config.toml
arch = "vgg"
model = "image classifier"
dataset = "made-up ball-and-stick molecule models"
train_examples = 195000
image_size = 48
crop_scale_min = 1
horizontal_flip = true
color_jitter = 0.1
targets = ["balls", "style"]
num_classes = [10, 3]
norm = "batchnorm"
activation = "silu"
channel_attention = "se"
depths = [3, 3, 3]
kernel_size = 3
stem = "single"
widths = [64, 128, 256]
downsampling = "max"
label_smoothing = 0.1
loss = "cross_entropy"
init = "xavier_uniform"
optimizer = "adamw"
lr = 0.0041
beta1 = 0.9
beta2 = 0.95
eps = 1e-06
steps = 23500
batch_size = 384
epochs = 46.3
lr_schedule = "cosine"
final_lr_fraction = 0
warmup_steps = 1170
weight_decay = 0.01
Rows from block 3 of a small image classifier, named by matrix and row number. Each number is 500 + 50 x the weight over its row's rms, rounded and kept within 0 to 999. All counts start at 0. Numbers have three digits each. After the name is the row's rms in percent of the matrix's.
After each channel's rows are labels from the 100 images, of 14848, where the channel reaches its highest value: "responds to" is what is common among them. Only what is clearly more common there than usual is listed. The data: made-up ball-and-stick molecule models.
# conv: 3x3 conv (model.blocks.3.conv.weight, 128x64x3x3, each kernel summed), inputs 0-63

conv.58 070:392453411483519464443507498459446446485430496448449517482508478437498609436448464523532449351523509471430524431454380534465456475501474445499483410489444427474507447447503537473511503504471496
responds to: balls and sticks; balls: three; balls: four

conv.17 088:542569462471506448562479526476464449460563542382510548495436514468536531466455503516480521408454485356496627476485532493504515530481603475506508511523501505416580530497449519459465414562549421
responds to: space-filling

conv.29 084:473461522463410480428502494479438462550638448434471439457436498396486501432516493547527489588468521482480424498439408523471582404515499431468469512510543569429536547473442544514553478517487527
responds to: balls: three

conv.69 078:445439481463461436532544494599429441511510555412500511485516462535567519502518439531503515503546432550550377553418410547498562491550500508482520499523566595502482513481574581559427512558425538
responds to: branched; small balls on sticks; balls: twelve

conv.51 175:494635619470500550505513458508584456427421483587506542521487523492560523506452538538571531475555448372510502599530454540487485506533533501537561548559550460508551483510618504499469504543477504
responds to: balls: twelve; balls: eleven

conv.74 082:400484570484473478468555511509531501526414468422498548514429455443448541546477527497514408529429469531458363519535421548374515468458491535527497520439440430560474481514460506594501438521459514
responds to: branched; small balls on sticks

conv.38 092:459492412487466463516478489505488510545444392532502556525383431482407422522487539497526567519534573477504344513512507517550528415418466511419475478531516516556487440516543540569431453531487532
responds to: small balls on sticks; branched

conv.99 106:415471597466433527625493439469465469447520459475513461467557562588469500456482454461523563431510482618461464483503413491427475567479537420477516563487558466400497497540509483522540549506508568
responds to: small balls on sticks; balls: three

conv.66 095:496474443474529464607510520629374468536424478415513512546564531513472412447457495502482532520546508515503551510489511540406553509556420484460502485498538372436463499578544502508414524508520517
responds to: balls: seven

conv.39 096:580521489432457528532518593492528600548486519504527530474372454409527431493507480513554446460516537426410483483549581493535545483439495546432497514443446578535481465452497502458429409490537419
responds to: branched; small balls on sticks

conv.114 075:526544535506494567501540564532533484564500499474497495516481448501466537527530526533586366514486558404481498440535520492530680495529493425433517579502466580507532514473501465381546522474555442
responds to: balls: three

conv.63 109:449415441570554431478500557463495499603484548352517501481448463522502493417519452472448510611487450604473423463507528527382547488537515445485500514488474516484430498455458515439520438493483485
responds to: small balls on sticks; balls: three

conv.75 081:517384412485518447558480486561448498426529556480500497504489501563499472382494337486526443456432435521528489439466478462399480548505520403473420451510569481451460495521514504507462531463490519
responds to: balls: six

conv.67 106:501448563375570453525485444437506506442493516478501508584532557486506518426419424518552489504418479467324548480500492552421458579488554410543499507441485490474463473495480459492488509436498516
responds to: small balls on sticks

conv.77 128:502526487602407500465506510438493451529388570502509557496489469536540614481542490560541458347522524579486476507487405490467497455504580512506505476498513412498488450511503520488611576519441519
responds to: balls and sticks; balls: three

conv.68 124:504533437564420520448587572481522552572531596517489469486442398488472524535593493485460402556506535575491484446565572435537527480467507534497474507502421521518498452515482516393560468448498399
responds to: balls: twelve

conv.83 203:564586565503515549524550508542609498466508528627526514485487502481542513600506591538533516528554452472546483542578500512553513552514511629514526551539494511581582491476633507444484494546502492
responds to: yellow ball; balls: twelve; balls: eleven

conv.46 072:519489464418481454526505497458464560485589555351574485534473522500550472467469389502532544514404505515477421520411476563431533447561535432502533518524503509444410546554505486523447523450495587
responds to: branched

conv.89 066:477484455503495472537503564597423540511577422439508491494495434557524515522560471443571490511494520437556481507606544511496646361514512519452491483539471474516512596551524521575510440552546493
responds to: balls and sticks; balls: three

conv.115 089:588461459536508499465493558511509536512428531461534511523431532478476505501512411427398460525431527647576563449547604448441470496528527529557531450501486482473454509406480440538517415510516570
responds to: balls: three

conv.21 074:484505537540567471463543486520546570519495460419536545445434465454448538526481428467429445443341467546535429456440484419495469493456534525532469499406448470453513465473382486508573547478464466
responds to: balls: twelve

conv.55 083:465528538546530463480517572541483474490580472403489503433486515621443376482490512418502516487477514514477382533464533467499543500477582548448418545514604558464462483473413482407478547473497502
responds to: small balls on sticks

conv.59 104:625523436548502459457426516572477436500480478500433529496537476386475468471561487455418493409468566593484539490494593457525476533489490609537468482493450438395535448501452496514504487519495579
responds to: balls: three; balls: twelve

conv.36 073:482542489509532533567516553492473588539490407354543513538462534536476516494402511455590505455559593432517583531518444561508557502494496442520524527527561482508490498620523523547458538565583489
responds to: space-filling; balls: twelve

conv.118 094:448508443487506442465478442501434537434492381477551476516537430499433436483402523409553543413486506425420476497456469544419511470514411430499410519457499510501440522536469493530427580508499559
responds to: balls: eleven